Weights of a small self-supervised audio encoder (BEST-RQ).
Data: trained on short made-up English sentences, spoken by a formant synthesiser in many voices, 26041 training examples, 38.8 epochs.
Rows from block 3, named by matrix and row number. Rows with one number belong to one channel. Each number is 128 + 32 x the weight over its row's rms, rounded and kept within 0 to 255. All counts start at 0. Numbers have three digits each. After the name is the row's rms in percent of the matrix's.
# convs0: expand pointwise conv (model.blocks.3.convs.0.weight, 768x192x1), inputs 0-95
# convs1: depthwise width-5 conv, stride 2 (model.blocks.3.convs.1.weight, 768x1x5), a 5 kernel
# convs2: project pointwise conv (model.blocks.3.convs.2.weight, 240x768x1, transposed), outputs 0-119
convs0.616 110:181159145098119081125119165119136135106135067106141159179120147181105110126153095114104105091110073132096146135165112156144084172105094152127139202177083149137135139167154126152155055133086091118089124141099131185093093106150140119088105106133123119143105111095136093086140134156073134138
convs0.617 100:193133162123137112143103150109058128104145093094147105153123119191113157165175153177094118102149152145131229158155117118154133129102104127127115140130100158117134162147124220140146151153133178132112129121119159189186171103146104144128159126164204152138098116171177128093093132133081125127
convs0.618 099:090109103129148146120080143154129135108118082095115149171094144099121141137204123134112090161132149173098165158181094071110121155138115135147082078136105160101099114158123104099109127106113157130092102146111137100195092149125138095105138123098136146192148094119155166137093116118116129099
convs0.619 090:131142214137103009143164095147195127184174096159127106135079148106124134138113133126162177116102184111125121121151162104092164114099148153146158111138194068139058127113128140124100080099189157123144139131222117201118134143187109140157174111123146125104112147121099149135166128111128137078
convs0.620 109:097165143174143134076092144122100078097061123079098118151109151108104118132152101114126140139097106168131114104132087148093160101143075171161186121189134084144138112132120169160166176127125107097162161219059124119118087089086114142126150104114116143124003109107105103117199161170127114150
convs0.621 112:155075155135134149105183158120108153134134143160100164094134207162068091078136109158111118129157083140158120150058172159143133130111132176151155160187079129119205174143150134127119150092089102148151117103105111148086143116089146149142121084093127146134069090111177131111186150149083184152
convs0.622 106:137144077129171166187171154138105226120098070104148172106056069057142109118172121187151111179159102160131112182148124145122146069151149164130078100100126095105098131149154102109140140162104135128144131148113099079130079125114112163084065153158084112181135119148151118168119072090168083071
convs0.623 102:120065104114180106104114136152086107161113132129088097140168148143174096126132159142088154081134108109128158120151149135134104119128134139135163157147144101111169109107111054186084167122148159086138103174137098117139155104071128158124192146145106129121098084118125115111161109180197131124
convs0.624 102:110105120160108160079145137141097137092173085135093136148106141104085170155082090184118154080159130156164133124111137170124143111078108169102178167170147079116109186158125106149171170145087076170155097118120101160133117123104136049159091126084085119113125083110110159068174161164136117107
convs0.625 103:158104154164131104189155177122141144155139072068174104125124065117109140113109143115136185058183153139145081154126144190126136107160096193160161121151164119134062247145176150213114130131083091136110098148121118119107082125144129128133118106186151138127071121116185129068077142146106128080
convs0.626 111:074147120103112181131159085113129162068117071112135161127133163116116099104149174131139160157153178056054049110113144058135086226114138146110142109121168129131104117106090153109146127125144130136125072047071155144149146154116155119123101149141143149139125096157131129183111108106205137145
convs0.627 094:162121128097102140104125139145150138144121095129127107137059130086122149105179136123135149179122080133160110170116077100087135051122158153172084085116152122123104103145173172135106127098130189148122116150131174129098129138086194071121171159079121078150070138084083159072170114072118089118
convs0.628 099:122110146134140115113078094087089162036124152137161163137078110117115107121153159095107113096110099094151124072095101171098121113231151127134161179151117110121156099167082062166150131126101087155145099104084139156174088108091154162090104146064073127144072162114035143121093139127146055157
convs0.629 098:119160145156117177118081129176136141125173128104148110105128138077129101088057105160184108096113151147155189167159075146107160050108106150134113115146152139124141112127132127165103183106069154128075113126140148103144090176099191117160126138125144131085131139120163148086124123132065116133
convs0.630 106:106132106164110131147099092142092118121144075141120069116098069106153155104059112125120133032150154105071138052156082105123125138132124144120134098067112143066093137170162118124080130149107073165139156158108069123114139093114119112125118158101101124092171097071094121143079144096183099058
convs0.631 114:130102149141105119107138102176114156163134105143129113146182129089103128146129122155138115104172135149161176098137137138090145114115099181114120133156083117087114110134077000095094130121118134124123163187121097128126106069103096150135095117110087099140153144128124151129135086158139139126
convs0.632 102:126102176110122153053157161126135136114144154118157097123110137099095118055089162126132140068113121117134063096122184141117119108124112162149133130152057147126231128139106078181142103111081110124163113166108148099115067101067175167135103111100107129072100093081137119141126177158133126101
convs0.633 091:116089156086133135157143127153102124112149135090146138158174158126189112089116120182094169179199141146055151170139134166188154121092131141135120106104116137101169157098114111147138140056086191102133107156133092126119073102088103172147114121121083142183054071150158117084092081120128073151
convs0.634 094:158059164136157125093124163142093189199107139133060148120099132169089095129137092162102123095156112168111141093102078110146140127180142121130089139173110137138169115125175146133130141079099137118143126141106140112126180181104164098050156095075130165138113107089137176092127118139133117133
convs0.635 099:084133148106130136112111080128133136109121039108122147181123110105153106138123104172137135089131155129126091101193083122157074160131087172150148112155155129170096146152057124116095121113110107133113116130103149113133101165169112109115123117120154137104188163103097123177053086110118103052
convs0.636 105:132131097121107159167199070141145177096116059115220193116166155116181117117167131184152148158150131078070149132130143118133124110089129150112126114118145121159127151131137142120146162122135123128152082149132108105133112086155140168129097148164115155132114099168151148178177175123118100129
convs0.637 096:145112145169173045142126129079119145150164107181138112096158120182112125174127144118126108139122211124111130149130201087089147149133174140188187106106150149140050112115124124141121095122203130131162123085182174246138174110229102125134125109149203181116133159174126164121125171125134156151
convs0.638 094:133104128121141220142089171089128076134134137129183073123137080139129122110140112142182139143086097135144068143096086085166131087115085145063144155080121105114147171155100088149157125154156062144090109115095200102103101101148118149148123063157089126123147142104176084129156118162150130149
convs0.639 102:134135148148057165132150160075150071140149103137154078077184153144066170113082090094150159082120162145158130155157186134076187110111055125152157097154095168155123157102126136145152108140099066174128126159125130134088094096135130139153072054129186192130154156129166112110153186182086186222
convs0.640 107:155102164106092112147079102099153074104174158093141134142067069127109129132132161114154121146124091150204135113146097127112189091155104110155127124115096173126099137116081098149149148155106143138090171154179115172078122074184166104146142094122116149150112230166060128091074067152105142177
convs0.641 088:132041139102165132123116104153066132160135086127131108116138112087147115086124145141118137153158154152130177121110079115104143132167110123216118071089142188084088090117125076161109145073166155110104183172180144105106163110149158116142149123125142130107136167100077126127082119143149107120
convs0.642 106:105160112117095122111133110146173108088098075118124199134113174131106129082180152094134130132132130122090123161141141123184114196082117140072115124159143110099112184134150153101124157145114133103141162094153093127144145103126109144110106128124146124116131070140185104139130139149137122116
convs1.616 100:102128178094155
convs1.617 086:164105089166109
convs1.618 088:112165109087090
convs1.619 092:173172161125133
convs1.620 101:138103139184096
convs1.621 090:171164096100115
convs1.622 106:093099148084153
convs1.623 094:097113130177166
convs1.624 090:100099163162095
convs1.625 096:119103142077168
convs1.626 120:119077113148086
convs1.627 101:095090149137083
convs1.628 087:104085174152127
convs1.629 084:176102147090145
convs1.630 093:120158079086123
convs1.631 102:160170155138090
convs1.632 092:157156133119070
convs1.633 091:132155099173090
convs1.634 094:125115093147186
convs1.635 100:145167143109076
convs1.636 116:077112149110089
convs1.637 103:130134139159191
convs1.638 096:170176152141111
convs1.639 144:196151131128126
convs1.640 091:104184095112118
convs1.641 089:169108135078105
convs1.642 097:079110100134168
convs2.616 105:174128159151137127088118135116121120152105141149151133144129199209107186133146179098105104161100155041137081151090134136156105133149146142096140136148072134162121110111168143115137085095130157079113147094075129104083073135117081110141093160161120162169166182148089045102161154110129150115147167093093086096070039150077115110175137158135081163109111141170132145
convs2.617 097:152121090106155097118132119067140086134142165118113116058136137176135108121117096065127104134107136184089154119137195124161087142143172147191147092151129123171170085120152174097111121119085098152041143107122105134119101119087149176146068123098118150140133167138156096090154130086144144100047090161094119140150079155107196118149151114109118151156153140067104122
convs2.618 093:147116148115096114156106137154136098146121171122129155107145118138125122141130143095152132143203140093100101154091191150192158139133195094055217104152160147175071048105149145167112087138111150137135102133129098134075131114110098132101113106124098117103093104096162133151115143090144087085129141226128163145108122109161145169141136152179122105194129088111146159
convs2.619 084:051127152124141100150144146103135164161131096110156067151157106158157140112152114105133116119120096145097112180119169183100177154159085127159074149080077174131088180144117147123149111117131161129153135189154122185146136138086105162097110129152144124161150138118086112077104090165090132149095113148176119130188139159113094144084142105112134121134099152140079100
convs2.620 106:136118126165113142142124164149127130127137109125088111189123074126073105125140129181095091124090077122164154104238100088107125143147143128151074159162111111170117194175151074140157132126145144061081150143066083153133083121145092162162188145138098103151097185113103128112145101129109168100102094116121137124089138118141127073114154128115138097169128132126112156
convs2.621 112:156138157106145177122176153136146130155143148137120207110121160104104126068164144142100156101147114128134197155172075153137092132112174167156136061155118115171185069063166172114119143169204107109122133148110210096096171170134159102105114113117062102116118135074132149084120132164183197122128139172131147151058118074082112123151165107159105080159159095100138176
convs2.622 095:137099166161133104037110096107099133132163117147135175092120144173153202079128102099100078074095139152112147174142174230080120129150140116095082104140173153114157165127127111126112135101146107141121125139117120121081098086121104148115082188108137135144091121073094061123096168168130141155120127119164130123145145110067101102157146132084102149061084102114176093
convs2.623 085:107104119153104107116073106104100077172136089091079194186137132099198111103149111106127147060104185085108167123103117142120122143194125120077150074073147171161147149133140131150134156117118155114118053127130113113169168085120091144107115204084119083155081107197067117133101092109173175134153129190162138168130140133100127065167147131186135112130117144186139151
convs2.624 100:120135105132095133182130138152105123133165148127156134146168113071150081103137140130076169068086150155092157145136144106112134181163139146151152060142127070138095161096110100127145085152154056119150143119166127129190107165138142101105099131187081103077118182129105202136168092131093120147120130153110166158151159149118150086106109128099149131128146071114197133
convs2.625 089:072193066112162115136145156121152143160147162190131134091130110100086169094162087143095108096148144155118076158106140146131117219170188080056159123184134078186107110143092109080145102165187112148151081164116153143134130137122071159103149160158138160127125104103138144091115151191095102088125157141094095108114181181054131170110097169132174179151129102063118162
convs2.626 109:119073183075104152126176093173092124116191147094180116102063083106177172129099103124084079147112182164116150146104104130130180120085134109132168135174133116170120142113100123185095135131145196150100153151103120165121130092051091147095152080112138139130055119128119105164118120130096099167077108124151149142132156073100102139084111130093103114130106099112156177
convs2.627 076:136103128115101131144178108123171113139110105105092119121138040140199088075103128164128132082126099129172149156130124102146189095129116174079087141100121117134111135135198131160151177191159133133113115165092138192118130069083141122084110122077153101145078153085081135137073102155164167128134123102182151187123140117149117110152068111124135047128150056133103199
convs2.628 105:166183149137108140125188132100162086116071099089105153151166020126158054078186125129107106148124104126132114083153124079108175088151125128124067159120102112106106149141169108129132093131137129099089171172109119188067159070137143143119122083136132140119134174160100175081154093108170187094138135067133176152130121117198169087094150133132130079096176110160072136
convs2.629 090:132119123125119142124102082122148156156147135114109145057137133121112122153089107131089160096142134217102135159071092160108135096106125104160131106115184071152181078140081116142089085100149154176117168108110075133125126109129111182126155071118131182166099119099172124179122164127154102174102126119118156124103148070100140149073045087121165120110110111085152100
convs2.630 108:133109128144103108113131122100123119143087133076129094119130101154125169135084146125137118045096122133124130152095166153155126085126123093116104147092067161115084181151180144094181140099148107138119125158103094183133113080107142157068132165157117136142085160104083111162097120173140198160085139098181164185143132131059107116121134164109098164085135115089126148
convs2.631 103:121169126173146107073112083090159189174111121178078147133152137093116142117153154178081104128174119157121128141099146163091082145149141104142056121091055168118170158132155128117147119134162086158126133130140127151121017134168104154126098132109090178208116139124128142087143165171119146143122122145078161109116183098111120103104151088136090117123121140116124111
convs2.632 120:169138176125122109116111073127126100107143125120086158085142159193184131058114153106116085136108193103227117137167147132141097125128148152115098069149134103110153061100175178127166140110191095164089098173134167067130098073103060091142063172092128167167115120059127143117120151166160134144123095142151135128132170170105170117130101148126131121128133078124085152
convs2.633 075:235111127182113126125147060090154095140122063144056155089183134105116079170111156136085146118148119088179122109087132115111067127139154080109072107092076121193153054141149117120115067148123139106169084147099112125070065107138109139155124134125129196185131166110130165131147170092174144123160178148098119128087161138100155170092125130114137129108144108113087146
convs2.634 082:125135171067119173103152122119143151166163100096132112095118118127117185123121115161108144115188125081143117154050146123184110142118097133115147121114115161134153132088088143151098158115078111083183162173055151161165164083102089115087119107095119155143105137198143107166093148105161126159111147117080159188107114139116141186124097159152095107112065161118129178
convs2.635 100:177125126150146160126137107120134120066128137147186153111190124103136150123108147090127118189139139079162143128182158171112174109181179104121148164182141190105110087104162144138157104128141132107079145103111142034083139180155183144128117152085130111109140104107109049070110148160136166092138116147129124116156101095155134056192194151145130107098127122121138109
convs2.636 114:134183131089088138114135192130134210137098152081154102101132081102106139121083127182088110154145143117113129142083153123157121097140113104096137210154047134092120148142110168135140091117130161140126136166107120209158117116137084111167194136201093172108146088141137148140171140183097108184144126106045204099126138131159158099119148177097114137134149111105173119
convs2.637 086:118157117091158064116157133115077131158103152149119088100187124135173121086187095129141114182135124163100081151169223157121166126167096094139163111152122097072096137209084080058075119151142132167076150099161148140139145146092071154125091161162180069110168118157111135119130105160081106118129157163135125115226122117114110094142176114105169124144145099090096059
convs2.638 078:188167116150129124122073137171094149091123179151154146123101159108107102140094155146160117145147124092144111105106099072155134096111125084079129154135143131068128115154142165192173131117160135129144135148134123101105109077174105130165142092146153124132113120104142121189161132118131110212124217043132127125126191134176125095108085188071092151127187152131158134
convs2.639 093:159154152149170115037142139129076151161128138125147191131088131146129147154132151106158178102110072145114100121128082127125113157121091122105071130133176086146149144121093139121157133132151127101089128102124110125119133080061097163116127042186122101112103158095096150163134148104147124175109188136202125152082135101077090119097107094125036082138144145088143142
convs2.640 100:168134122129187169147146165132145176068135109142166133124125139176134148117135141086135128175132127150120129109122146158111103078122102201188117183128062138101135128119133176121094099153082194166093174140120118175059155178125149092139186080147121190136131201169121111119157175080103110176140139089088116079087108140162152177119148064080102139094123153178154103
convs2.641 086:070157155149187160119056110071173086147073105073127139187161112150104133165129199150134179085147090109108094099094089158138151124156107089077083122111153156124166084107113129138175137170148120173135114109171123089129152159152170134099123108120146143172120141149141107168100101117143157123181145120165136116109074137162108127156106133131109104113125130144089138
convs2.642 108:105164092140176120111090174101131122137060085101124100190140085130113151163146123117134167084086103086101157141186132111159144122170120149083124100093196099157125079152095144082113076136076173122087089094112120143142160169111145133147127167140124094129129143111138103134122075111153151089134099108122116148112122193129160155099126135195158118113087120171113153